config.yaml
train_examples: 195000
encoder_inner_norm: false
fusion_encoder_qk_norm: false
fusion_encoder_inner_norm: true
fusion_encoder_moe: "expert_choice"
fusion_encoder_moe_every: 1
fusion_encoder_experts_per_token: 1
optimizer: "soap"
Rows from block 3 of the image encoder of a small image-text matching model, named by matrix and row number. Rows with one number within an expert belong to one neuron, the router's apart. Each number is 50 + 10 x the weight over its row's rms, rounded and kept within 0 to 99. All counts start at 0.
After each expert's rows are labels from the 100 images, of 14976, where the router gives the expert most weight on average: "strongest on" is what is common among them. Only what is clearly more common there than usual is listed. The data: simulated stained blood smears. In brackets: how many of the 100.
# router: router (encoder.blocks.3.mlp.router.weight, 16x192, trained with AdamW), inputs 0-47
# gate: expert gate (encoder.blocks.3.mlp.gate, 16x192x192), inputs 0-47
# up: expert up (encoder.blocks.3.mlp.up, 16x192x192), inputs 0-47
# down: expert down (encoder.blocks.3.mlp.down, 16x192x192, transposed), outputs 0-47

# expert 8
router.8:44 44 45 34 31 43 41 49 63 44 58 58 53 35 65 45 43 32 47 52 71 54 48 54 50 43 61 41 37 52 57 49 57 43 64 48 48 57 63 44 48 51 45 37 60 38 41 54
gate.0:58 44 45 44 48 39 58 61 58 72 54 53 62 50 58 73 51 35 66 48 48 49 61 43 39 79 54 46 55 62 44 39 49 40 53 39 55 54 41 43 52 41 38 51 57 38 70 63
up.0:48 53 58 46 48 63 43 45 66 66 54 41 45 50 49 64 58 35 71 58 43 60 53 61 57 48 57 39 47 50 58 45 54 49 62 56 61 52 54 52 62 47 61 47 50 47 53 61
down.0:65 47 39 68 48 56 67 49 48 47 53 55 63 54 31 59 30 45 69 47 45 45 60 31 55 42 38 34 46 55 42 50 48 49 42 51 53 67 38 44 61 56 49 67 46 45 47 55
gate.1:64 50 35 44 46 68 56 36 41 64 58 52 55 46 56 51 46 70 28 44 53 52 40 51 48 48 36 67 30 62 42 50 52 57 55 51 41 61 40 40 44 59 61 28 28 45 49 61
up.1:54 46 27 43 34 62 66 44 45 58 65 55 63 61 54 67 26 62 34 52 43 54 31 48 28 49 40 69 34 55 42 50 52 48 57 55 44 56 46 44 52 57 50 48 40 46 44 60
down.1:61 33 47 59 79 50 47 36 54 56 74 36 36 62 42 54 37 56 43 49 49 41 34 35 46 65 53 68 68 53 50 58 56 70 56 61 53 32 40 47 43 36 75 51 38 55 57 54
gate.2:61 57 66 53 41 49 50 46 28 37 52 47 70 66 55 50 54 60 63 56 42 36 39 51 47 40 29 60 59 26 62 43 64 48 52 42 65 38 73 53 30 53 53 50 70 40 40 60
up.2:46 44 32 52 58 52 44 56 54 70 47 54 35 48 51 53 41 42 34 43 51 47 66 44 57 57 70 38 51 78 48 55 42 44 49 61 36 56 44 56 72 52 47 44 28 58 55 34
down.2:41 57 54 66 59 26 60 57 56 39 64 46 67 45 51 35 54 45 50 47 41 55 60 51 32 50 46 69 51 50 47 55 43 46 70 61 49 44 48 46 51 47 36 59 45 35 52 50
gate.3:50 50 60 59 60 33 65 54 56 44 43 64 56 43 61 44 42 48 40 61 56 44 48 61 48 40 38 60 48 47 36 50 53 62 53 65 46 33 45 66 55 48 47 61 56 53 65 30
up.3:67 42 65 54 42 46 42 62 49 45 44 55 63 57 73 44 45 63 43 69 50 40 37 55 57 43 46 56 47 44 35 53 50 58 54 49 54 48 52 58 51 40 53 55 43 64 59 42
down.3:31 42 55 59 43 49 50 58 45 41 52 48 45 65 45 62 57 66 66 64 50 57 41 39 55 48 57 39 22 40 31 43 45 57 71 57 47 46 66 62 50 56 62 49 63 59 52 55
gate.4:58 64 55 57 64 57 41 57 62 36 60 43 50 42 58 52 54 32 45 69 46 28 60 47 35 46 58 49 38 44 45 42 35 64 38 30 42 55 42 40 42 50 54 50 42 42 57 44
up.4:44 51 64 40 56 42 47 41 51 29 54 52 31 47 52 67 47 43 45 77 43 45 49 45 37 38 45 58 28 41 30 33 45 57 52 45 42 69 51 43 54 41 55 38 43 47 58 37
down.4:54 50 56 53 41 58 44 28 63 50 50 50 60 35 41 62 63 43 60 54 57 61 54 41 49 46 49 42 62 40 67 29 61 39 45 49 52 49 60 44 43 72 50 46 41 30 39 57
strongest on: dark grains (100)

# expert 2
router.2:37 46 36 45 56 52 67 57 35 60 59 46 53 69 62 48 49 44 34 35 51 50 41 44 58 38 54 51 64 63 45 55 39 35 44 47 48 48 67 49 54 39 44 55 38 56 52 47
gate.0:59 52 55 48 53 42 68 43 50 39 39 41 58 41 53 60 57 54 51 43 66 47 52 64 46 48 48 30 49 70 59 58 52 29 57 60 38 40 66 44 64 58 67 66 39 40 54 59
up.0:21 38 44 64 42 51 54 42 47 47 35 53 44 54 75 42 45 54 56 66 42 44 28 51 64 47 26 46 58 34 46 44 48 81 52 71 52 48 51 57 51 47 47 43 48 45 53 53
down.0:50 32 49 52 48 46 49 49 58 48 49 33 48 36 49 43 29 48 44 53 44 56 45 33 52 44 71 52 51 54 49 38 47 59 51 59 53 47 44 61 52 38 43 57 62 40 68 31
gate.1:34 62 39 40 37 35 55 47 66 67 47 53 50 53 42 55 49 58 36 57 67 51 52 61 50 40 42 64 58 59 44 37 56 37 35 45 34 36 54 59 46 47 49 39 52 58 57 44
up.1:56 36 61 54 71 62 46 43 27 42 58 43 39 43 60 51 47 50 59 46 44 47 46 54 45 63 48 40 41 43 55 51 43 49 60 66 67 71 50 49 55 51 49 59 59 31 46 52
down.1:62 58 36 55 49 36 57 48 42 53 44 47 56 56 60 47 43 63 55 44 58 29 52 57 38 54 78 53 42 52 58 53 44 49 46 58 50 58 62 29 48 58 39 41 64 38 61 34
gate.2:38 62 49 62 33 29 40 39 39 44 44 47 58 56 28 46 41 44 38 50 48 53 40 56 45 56 39 56 37 40 49 49 70 61 53 46 50 31 50 52 49 56 62 50 58 48 31 43
up.2:56 56 49 66 25 34 47 40 55 43 46 54 47 63 39 51 39 43 46 61 48 55 34 55 46 41 51 58 48 39 44 43 56 54 51 49 51 39 34 50 53 48 63 49 68 61 49 45
down.2:50 52 43 57 58 56 68 38 46 72 53 47 59 36 46 36 52 44 50 49 51 45 35 48 48 46 59 31 48 35 33 50 76 36 40 57 51 41 41 47 42 57 55 61 37 35 50 77
gate.3:59 47 33 51 48 61 54 50 35 48 24 48 41 52 38 43 45 39 40 30 61 40 42 57 43 67 71 44 26 38 52 43 35 55 64 46 58 47 38 48 57 49 54 44 60 41 67 52
up.3:58 40 34 51 38 65 52 48 49 42 42 52 49 48 45 62 31 63 44 58 36 27 57 40 43 59 42 62 54 47 48 44 51 57 44 52 57 38 56 49 41 38 43 57 54 63 67 32
down.3:52 63 38 43 61 36 57 42 48 48 57 55 69 59 54 58 55 36 41 46 43 54 46 35 56 46 53 65 70 41 38 45 39 52 60 47 31 45 38 41 52 36 56 27 47 55 54 64
gate.4:43 52 45 57 36 33 37 48 50 61 57 52 59 51 33 44 51 43 58 55 69 59 53 57 51 50 33 37 45 59 57 54 37 54 34 55 34 28 47 44 51 44 45 56 53 66 38 42
up.4:43 43 38 26 55 62 59 37 44 31 55 47 60 52 55 64 52 51 59 49 29 47 44 46 43 57 67 60 49 60 44 36 65 29 53 37 65 66 59 55 50 56 65 50 37 55 51 54
down.4:59 58 67 47 50 37 45 37 36 41 55 38 37 57 56 50 51 52 43 20 51 52 56 51 60 54 38 31 39 69 55 56 36 57 41 64 45 68 41 47 57 45 47 41 57 52 40 68
strongest on: lobed nucleus (100)

# expert 6
router.6:54 44 54 56 41 45 61 57 53 52 39 44 50 39 71 37 48 54 56 53 46 49 42 67 53 36 60 48 53 28 64 41 39 46 44 59 43 58 52 47 59 53 40 43 36 35 51 47
gate.0:56 38 54 70 56 57 46 57 36 34 40 61 57 70 40 57 49 58 63 55 37 48 67 59 34 40 76 62 60 40 40 49 44 59 59 41 59 67 53 57 37 41 44 44 57 58 49 59
up.0:42 41 62 60 56 66 50 53 30 40 48 70 62 62 44 49 53 62 53 61 50 53 66 52 41 44 56 65 67 46 44 50 32 61 48 42 56 61 45 49 34 38 38 41 55 58 57 52
down.0:49 41 73 47 66 61 33 44 63 52 67 50 49 54 64 53 27 58 58 44 48 52 48 43 44 50 43 47 32 56 57 34 38 80 43 53 54 43 34 63 45 58 41 56 57 54 42 50
gate.1:45 47 53 47 34 54 41 31 45 65 43 52 58 27 55 51 59 46 66 45 55 50 49 50 53 49 47 32 57 45 59 57 48 42 46 61 51 53 39 59 45 54 46 45 37 60 74 53
up.1:40 57 61 57 36 57 37 34 43 64 38 51 63 27 57 49 62 56 57 46 52 46 51 43 48 52 53 40 49 37 58 61 51 39 55 56 51 39 36 53 44 51 42 47 48 55 83 50
down.1:43 63 44 48 20 21 42 76 42 60 35 54 58 56 47 36 61 52 51 61 55 44 40 56 64 59 47 53 34 54 51 73 60 56 39 29 64 72 51 43 47 59 38 37 62 56 41 47
gate.2:49 51 36 49 45 65 63 57 52 61 57 46 38 38 48 46 43 49 57 42 49 44 46 52 44 64 78 40 74 51 43 41 53 63 54 54 44 47 57 38 49 68 80 58 48 42 41 62
up.2:62 44 48 61 41 55 63 33 43 55 47 54 33 45 60 57 34 43 40 53 44 61 31 44 70 44 57 37 71 51 42 30 59 42 22 58 44 54 35 44 68 43 62 29 34 61 35 53
down.2:37 52 35 55 35 60 71 47 59 54 52 37 55 41 43 46 70 30 55 42 29 50 40 39 48 57 59 44 56 38 38 42 70 57 70 62 43 68 66 36 36 61 65 57 50 48 43 58
gate.3:66 39 48 44 51 27 60 54 52 51 25 49 25 62 62 41 40 49 41 49 47 54 64 67 70 56 39 42 55 43 49 61 47 41 30 31 39 55 63 48 37 48 59 67 61 51 38 38
up.3:48 61 57 46 62 51 59 42 59 48 65 57 71 52 57 48 64 48 41 45 44 42 55 47 47 54 65 46 43 53 52 54 50 34 49 54 60 44 50 52 60 60 44 44 51 53 43 48
down.3:57 54 44 55 41 41 54 52 59 51 35 51 51 47 39 60 53 42 54 35 53 61 44 45 28 43 40 53 51 50 41 39 52 52 48 58 56 58 49 34 60 53 34 58 42 38 37 49
gate.4:49 62 44 56 40 45 45 66 50 50 39 50 70 57 31 53 37 53 52 40 61 54 41 54 49 62 52 45 65 57 52 58 47 75 42 44 39 58 56 53 54 39 71 49 34 49 55 75
up.4:72 45 69 48 55 45 31 41 50 42 46 60 54 42 64 52 58 50 45 57 42 53 57 46 48 33 35 63 39 34 44 39 50 26 58 53 52 50 44 38 51 54 42 54 46 59 37 38
down.4:45 74 61 49 55 49 27 66 41 52 53 50 68 51 32 41 54 47 54 58 55 40 46 54 38 61 63 41 49 44 36 54 37 61 44 43 59 55 75 57 40 39 27 57 50 56 49 56
strongest on: band-shaped nucleus (100)

# expert 5
router.5:48 46 39 59 51 47 31 52 50 54 75 46 40 57 43 41 44 51 46 58 54 70 40 31 27 61 59 52 33 48 36 26 39 67 48 58 53 35 61 57 61 36 42 32 32 34 43 58
gate.0:45 46 69 41 60 57 50 54 55 52 48 54 48 54 50 44 59 58 48 39 37 45 55 53 67 42 37 52 54 42 56 44 49 42 44 53 50 63 39 33 44 44 54 72 69 52 58 37
up.0:40 52 39 51 59 50 63 51 53 42 41 53 69 53 42 40 45 59 64 46 69 46 58 43 42 42 37 39 63 51 45 34 55 48 71 28 55 35 59 39 35 48 54 46 69 24 53 30
down.0:44 34 41 54 54 21 29 46 30 54 47 51 27 36 36 52 45 48 51 52 42 46 52 54 33 52 40 55 46 43 54 43 54 49 48 51 67 43 66 47 70 50 56 51 26 42 45 35
gate.1:56 45 60 44 45 57 42 53 41 49 44 66 49 61 61 64 53 49 61 47 53 50 42 52 52 61 67 48 40 40 50 63 28 40 55 53 39 71 54 52 46 56 50 49 18 38 37 51
up.1:69 51 44 74 59 53 55 54 72 40 41 39 43 53 38 45 48 59 43 50 59 56 41 44 41 53 30 44 47 52 61 35 59 61 42 44 52 44 35 49 63 47 46 45 63 61 52 71
down.1:55 45 59 42 53 45 53 55 57 65 40 55 64 51 53 54 31 37 50 36 53 60 54 46 52 63 81 53 41 46 45 55 37 59 61 82 54 44 42 66 51 42 43 41 37 50 48 59
gate.2:47 47 60 29 63 40 61 48 44 41 49 40 42 35 54 49 46 53 73 60 58 46 55 54 48 39 34 67 32 53 49 75 39 56 44 52 56 33 40 72 49 44 52 51 41 48 35 38
up.2:49 45 52 74 57 50 59 58 58 42 66 49 53 39 73 46 51 70 57 47 51 44 46 55 51 62 47 55 67 63 62 55 53 57 50 55 49 49 53 68 37 62 38 52 44 51 47 49
down.2:44 34 46 42 45 51 47 57 36 31 54 51 50 59 54 48 50 47 61 47 68 40 54 48 49 82 47 71 20 59 47 55 45 47 41 75 37 53 46 53 56 54 54 48 44 59 76 28
gate.3:43 28 39 58 44 33 68 46 43 40 51 52 44 51 26 45 67 55 46 42 39 60 49 50 58 49 48 50 45 49 57 67 67 44 38 44 59 59 61 53 54 55 46 57 43 68 59 50
up.3:54 70 60 40 55 70 28 55 54 59 54 47 57 51 72 56 37 42 52 59 63 39 53 51 35 51 50 49 55 53 42 34 34 58 64 55 39 44 41 49 46 46 52 47 63 32 41 51
down.3:48 72 52 45 47 69 55 39 64 60 56 48 61 48 59 49 43 48 54 46 46 52 60 54 55 55 35 32 59 40 56 61 45 54 48 56 51 40 41 65 43 23 74 42 48 54 63 42
gate.4:35 52 67 53 67 47 42 42 53 51 48 48 49 52 38 56 64 61 40 57 41 37 58 69 53 25 39 52 50 55 63 37 42 41 62 57 62 43 44 45 39 57 45 52 53 63 73 63
up.4:59 43 39 39 53 55 53 57 52 50 40 62 56 41 73 45 42 42 61 30 46 52 48 52 58 62 62 54 40 48 55 59 45 50 48 46 41 64 56 52 53 52 55 60 51 43 25 34
down.4:58 46 50 40 66 29 43 47 35 50 46 35 49 61 54 44 43 70 43 38 62 44 47 49 52 57 37 44 44 46 51 49 44 28 57 75 52 48 50 44 43 56 56 62 43 53 46 57
strongest on: no large cell (100)

# expert 15
router.15:41 38 67 47 44 54 48 53 51 43 65 59 43 31 55 47 48 49 48 57 64 64 58 68 24 48 61 49 61 32 63 48 49 41 60 65 52 40 51 56 50 57 44 52 45 51 50 56
gate.0:45 63 35 62 60 49 48 42 51 55 58 52 36 50 46 42 53 53 45 33 44 41 60 67 53 34 50 25 56 66 53 48 41 64 53 57 42 40 38 30 64 50 49 49 41 25 57 40
up.0:56 57 44 58 60 50 61 41 55 59 56 58 58 36 57 46 56 53 43 49 28 37 51 52 41 58 56 47 50 50 40 60 60 55 62 47 55 33 62 42 58 45 52 58 30 36 65 34
down.0:48 54 65 42 62 46 43 44 55 43 54 58 61 43 35 55 49 44 55 45 53 58 50 41 52 48 43 72 63 48 30 58 44 55 33 33 58 37 48 58 45 37 50 43 57 37 47 46
gate.1:53 41 50 48 40 71 44 55 42 44 48 38 49 46 71 58 51 62 38 29 58 53 47 54 54 39 34 62 46 39 56 37 26 55 29 56 53 35 54 52 61 57 49 44 39 54 64 41
up.1:65 53 56 31 50 34 59 46 39 40 55 31 51 50 38 53 42 41 50 46 52 50 54 35 31 37 46 46 36 52 49 47 69 53 54 34 64 44 56 60 31 43 33 49 42 39 48 40
down.1:39 57 51 45 55 45 36 43 42 38 54 47 58 45 61 49 59 49 45 23 54 46 45 51 51 50 63 31 45 54 51 41 65 61 45 44 43 30 55 38 47 45 47 49 63 66 27 54
gate.2:55 45 55 68 45 43 48 49 59 52 49 47 44 43 52 68 48 52 46 41 45 62 45 40 49 32 56 57 50 48 49 63 44 57 44 30 58 40 60 63 33 56 51 46 25 72 29 66
up.2:56 38 51 45 53 54 46 49 48 61 46 64 52 30 48 53 30 54 55 54 27 59 61 54 57 48 48 46 42 63 60 53 36 50 27 59 47 45 56 63 42 50 58 59 48 69 57 52
down.2:50 47 52 42 35 46 42 53 57 64 49 39 55 52 58 43 46 59 58 33 27 50 74 44 43 52 39 55 54 62 50 40 56 35 48 57 45 42 36 54 54 31 43 48 60 51 61 64
gate.3:48 53 38 61 38 49 58 39 59 69 48 54 50 68 52 51 64 40 51 37 66 52 36 48 54 53 43 56 42 48 51 41 47 46 32 70 41 35 62 54 47 41 54 55 48 38 61 58
up.3:47 46 72 47 51 53 46 58 55 32 43 60 46 23 37 52 50 59 51 75 39 42 59 62 47 42 48 57 40 56 54 60 52 51 56 33 51 65 44 44 55 66 46 50 47 62 43 44
down.3:32 59 29 56 28 50 32 43 53 48 47 60 37 38 38 45 58 45 49 53 61 50 38 61 45 38 50 54 35 44 75 64 53 59 50 28 49 48 56 43 33 71 24 48 71 49 56 53
gate.4:43 48 52 34 54 41 51 55 54 52 50 53 47 63 35 34 27 38 41 38 43 48 42 63 54 41 35 48 20 56 67 34 49 40 43 62 64 24 48 35 47 55 49 37 51 73 39 41
up.4:69 51 43 70 51 63 48 49 47 61 51 49 60 31 69 53 66 59 68 58 64 49 62 48 49 55 61 57 71 52 34 50 66 73 42 36 43 70 51 66 44 42 42 53 44 28 70 54
down.4:43 36 50 52 53 53 41 38 58 52 54 60 43 53 44 43 46 58 57 55 36 55 32 56 52 66 46 42 42 61 66 53 56 74 55 59 46 33 55 60 61 55 45 55 47 23 51 47
strongest on: no large cell (100); crowded (68); spiky cells (48)

# expert 4
router.4:44 50 47 65 57 54 51 60 59 52 37 46 57 50 35 50 45 50 56 55 55 52 63 55 43 56 32 46 30 35 64 43 51 53 60 54 50 61 44 43 58 48 61 42 46 38 42 49
gate.0:68 60 47 49 68 35 50 50 37 51 41 65 51 55 35 58 44 44 48 42 56 67 56 32 65 52 57 47 48 65 65 40 47 41 47 51 47 55 66 60 54 55 52 57 37 56 53 47
up.0:32 47 57 52 35 61 56 55 52 54 57 31 40 35 72 49 43 48 54 58 38 48 42 59 46 43 40 51 53 35 31 56 54 63 49 44 50 43 41 61 56 48 56 45 58 43 46 50
down.0:55 41 49 50 64 28 59 53 56 75 45 60 61 51 45 60 48 55 45 35 48 53 42 65 52 49 51 42 79 41 49 72 36 45 61 45 61 45 55 37 57 42 62 73 41 37 29 50
gate.1:37 68 42 53 43 52 59 41 64 36 42 60 45 34 31 61 46 45 51 61 61 69 42 39 45 56 52 63 53 47 43 51 58 35 56 45 62 50 49 41 35 48 32 61 37 41 59 31
up.1:54 44 63 56 46 50 32 46 42 62 42 53 30 44 59 52 46 41 41 35 34 25 46 62 57 47 58 47 47 54 45 56 52 61 46 54 33 56 56 59 48 43 56 35 62 62 40 68
down.1:52 51 45 41 47 36 56 53 51 48 40 43 49 54 53 52 70 56 39 64 26 51 54 47 51 60 67 54 61 61 57 49 42 63 44 62 60 54 32 44 47 58 69 40 42 40 51 49
gate.2:53 64 56 45 52 42 46 55 42 44 45 44 32 36 40 40 61 48 64 43 40 57 63 63 68 39 62 44 54 46 40 46 57 56 54 47 44 52 65 37 65 50 46 57 52 36 55 54
up.2:59 59 56 47 49 53 45 55 41 39 48 45 40 40 36 34 48 46 59 48 35 63 63 62 70 25 58 52 52 42 50 46 49 52 65 46 48 45 67 35 62 50 43 54 50 35 53 51
down.2:39 47 60 49 38 76 51 57 49 43 46 35 51 48 51 56 29 39 27 55 52 57 38 46 36 54 51 46 48 50 39 64 54 43 50 45 49 69 53 58 50 58 52 39 58 36 31 52
gate.3:54 43 43 40 41 45 48 52 49 48 52 47 53 48 64 42 55 66 38 57 63 43 45 55 51 42 47 64 44 54 48 74 45 49 52 50 44 40 39 50 56 44 47 44 55 56 70 55
up.3:35 55 51 55 36 48 60 53 25 44 46 54 51 61 57 46 62 55 47 73 70 45 56 46 78 60 50 58 41 51 63 57 47 55 52 52 50 45 41 60 49 33 55 43 61 63 69 55
down.3:33 45 41 39 71 47 47 55 59 49 42 64 63 65 49 69 41 60 49 55 45 59 34 62 63 41 46 46 41 47 42 48 50 46 51 51 57 41 48 35 47 56 34 34 48 51 55 64
gate.4:35 46 53 28 52 55 43 59 47 41 58 56 60 79 48 46 43 54 42 60 47 38 54 53 49 51 40 62 25 60 45 43 42 42 53 42 62 67 28 55 57 52 64 52 54 59 42 46
up.4:35 46 54 36 52 60 38 50 49 46 58 59 55 76 39 52 61 49 40 60 44 44 63 45 45 53 34 57 21 55 51 31 58 44 59 48 49 60 45 55 52 48 57 57 42 52 21 46
down.4:60 58 53 32 57 47 46 62 41 44 63 42 44 47 66 38 67 38 53 48 55 55 41 33 54 66 53 64 42 56 60 41 66 49 59 44 51 53 63 50 51 56 36 50 46 50 58 49
strongest on: lobed nucleus (100)

# expert 9
router.9:53 55 42 54 57 55 35 46 50 59 60 56 66 66 36 66 47 38 49 33 40 50 55 50 46 40 58 62 45 60 58 47 56 62 38 43 46 56 61 46 54 71 41 46 51 52 54 56
gate.0:50 60 49 50 43 62 46 60 36 46 47 47 71 32 43 47 38 47 53 40 50 42 46 42 82 65 67 47 37 49 53 31 59 52 42 65 48 48 58 50 47 53 52 34 50 52 57 53
up.0:45 43 67 38 54 48 24 43 56 47 71 58 71 45 42 54 43 64 45 50 58 55 53 43 43 49 46 40 60 32 39 63 47 35 44 53 72 50 50 56 49 37 61 55 59 53 39 48
down.0:37 68 52 50 48 53 47 79 31 40 54 40 31 63 37 25 38 51 52 46 40 50 50 54 45 57 47 56 53 45 44 40 50 43 61 54 44 33 37 47 29 56 57 68 57 49 45 54
gate.1:42 65 25 57 39 37 40 41 54 53 36 46 61 51 49 45 49 64 41 51 47 24 46 43 64 46 45 37 38 40 28 43 36 57 47 52 51 37 41 33 47 48 35 69 63 49 41 63
up.1:36 48 52 45 53 44 35 45 70 58 35 45 67 56 48 53 47 57 37 38 71 31 59 53 46 37 51 42 44 41 50 46 44 49 48 58 54 45 38 40 38 34 64 48 64 47 58 54
down.1:56 50 51 47 60 47 59 33 44 68 53 70 43 60 48 60 55 48 56 57 43 55 56 48 60 41 55 46 73 38 54 58 42 30 38 42 42 33 54 45 52 51 65 34 44 52 36 41
gate.2:63 35 63 43 59 54 54 52 56 37 47 45 57 44 54 42 46 43 51 64 43 38 43 51 54 34 38 58 51 62 48 39 47 40 58 60 43 53 42 39 47 59 51 66 54 33 47 58
up.2:49 44 53 41 39 38 69 63 52 40 47 50 72 53 34 50 48 38 38 47 44 52 52 52 46 39 55 39 36 53 54 40 49 38 45 58 58 23 54 46 41 76 43 51 49 47 62 42
down.2:55 61 40 39 60 39 51 67 56 56 35 55 52 54 48 57 69 63 60 50 56 57 58 46 49 45 59 62 41 49 61 56 47 36 50 63 44 49 36 63 69 50 42 47 73 37 47 33
gate.3:45 42 35 41 53 39 59 43 41 47 27 62 43 53 58 45 55 62 53 58 63 60 54 38 51 48 43 68 55 33 67 56 41 43 53 41 37 45 44 50 62 53 56 28 55 71 49 62
up.3:49 37 37 42 80 49 42 50 63 45 56 48 42 57 44 40 63 56 50 50 58 58 57 40 49 39 69 57 41 42 67 54 48 52 50 42 54 41 49 47 47 39 56 35 55 79 51 49
down.3:53 45 43 36 48 65 59 44 49 36 57 61 41 45 31 44 62 45 55 64 41 40 50 44 50 46 60 40 43 64 68 43 51 67 36 53 46 35 46 47 61 45 47 55 47 58 48 34
gate.4:44 61 60 42 55 32 58 39 60 61 50 45 66 54 49 49 37 42 57 50 47 48 34 57 47 49 54 50 62 46 22 51 63 37 47 43 34 57 48 42 53 41 47 55 42 41 68 59
up.4:54 45 56 44 48 56 51 42 53 48 40 47 54 49 54 54 51 48 46 49 44 44 41 57 40 54 44 53 33 58 60 38 51 55 36 32 50 52 49 50 48 55 65 72 54 54 39 64
down.4:59 37 47 55 45 48 57 39 51 45 49 52 54 44 59 55 54 45 47 51 33 40 44 58 66 38 46 64 22 48 50 35 53 32 35 71 40 33 47 62 51 53 41 40 51 47 54 49
strongest on: no large cell (100)

# expert 14
router.14:40 54 63 40 55 64 44 67 55 62 63 69 39 44 47 56 60 35 57 60 49 62 50 35 61 59 41 50 39 42 65 57 60 57 49 49 41 48 51 51 57 47 45 38 40 53 73 43
gate.0:44 55 54 49 67 58 54 52 53 50 45 32 70 51 50 61 75 55 42 58 46 48 48 61 59 44 34 40 64 42 45 37 33 46 43 55 46 45 63 53 31 65 46 52 44 61 54 46
up.0:52 56 42 50 65 58 56 62 55 53 48 33 69 57 54 60 73 51 48 64 38 52 49 55 53 49 32 43 56 43 40 37 42 63 43 59 42 48 61 52 24 67 50 49 54 65 61 44
down.0:40 46 34 43 31 70 39 38 49 35 58 48 57 45 55 44 40 35 20 78 49 46 49 56 45 56 47 43 50 49 43 40 46 64 47 50 52 38 41 60 58 59 48 37 55 38 35 42
gate.1:50 67 54 46 55 36 69 39 56 57 28 62 53 59 51 65 47 61 52 63 40 38 60 59 38 60 46 39 58 53 62 60 37 34 68 65 41 55 67 48 50 57 41 54 44 54 39 57
up.1:40 57 55 39 54 38 56 54 43 55 35 48 56 50 45 68 65 41 50 43 51 43 66 57 49 57 49 42 65 38 50 71 48 57 62 56 46 57 53 38 56 47 30 52 40 42 44 60
down.1:51 32 47 33 57 58 58 55 49 50 45 45 28 60 35 49 54 57 57 55 50 65 61 48 23 19 30 40 64 58 25 56 41 48 31 67 50 30 58 51 61 60 49 58 51 54 43 41
gate.2:49 45 46 52 60 68 46 41 29 38 50 48 64 46 45 53 41 54 74 45 57 49 51 50 65 45 67 43 51 32 70 54 36 48 51 55 47 40 66 38 51 44 45 41 48 54 34 47
up.2:58 57 46 47 48 33 51 55 69 61 46 59 49 37 45 43 50 46 27 58 46 59 52 52 42 49 26 56 51 65 29 48 76 50 42 54 45 52 57 51 49 70 54 64 47 49 62 44
down.2:51 53 39 45 52 47 62 43 42 40 44 51 51 48 53 63 73 46 43 62 64 60 61 30 58 33 56 39 39 46 48 41 61 40 73 54 47 47 56 65 54 73 48 49 47 34 50 57
gate.3:44 46 55 31 39 51 49 44 53 45 45 46 43 43 45 58 69 50 27 55 54 51 47 52 54 39 54 61 31 41 65 47 41 34 65 54 58 40 41 59 45 53 53 50 43 44 36 33
up.3:50 52 58 35 47 66 51 36 60 40 47 44 55 64 45 60 68 53 36 49 62 52 50 47 55 45 55 57 35 38 67 42 45 45 49 64 53 36 53 50 43 51 64 37 56 42 38 21
down.3:44 64 50 74 52 26 48 50 40 47 58 43 59 58 34 47 38 48 49 45 44 54 35 35 67 53 54 55 58 42 50 54 72 47 57 34 50 44 56 59 54 46 63 53 72 40 26 54
gate.4:52 45 68 48 69 51 53 46 38 51 45 51 32 45 46 55 43 60 46 42 65 42 35 57 46 57 65 41 44 55 68 56 53 48 42 57 51 48 45 63 44 55 46 54 73 72 32 59
up.4:66 61 33 65 52 63 52 37 53 51 56 40 43 37 51 37 48 64 38 70 34 52 43 37 51 61 82 54 55 64 47 56 60 55 52 41 46 42 49 53 46 69 39 54 62 70 44 51
down.4:63 32 53 44 47 46 66 33 53 66 51 58 44 62 30 65 41 61 67 53 56 36 40 54 38 43 42 57 42 41 43 61 55 44 56 58 60 51 40 46 59 47 32 50 65 60 43 58
strongest on: two lobes with orange grains (100); crowded (77)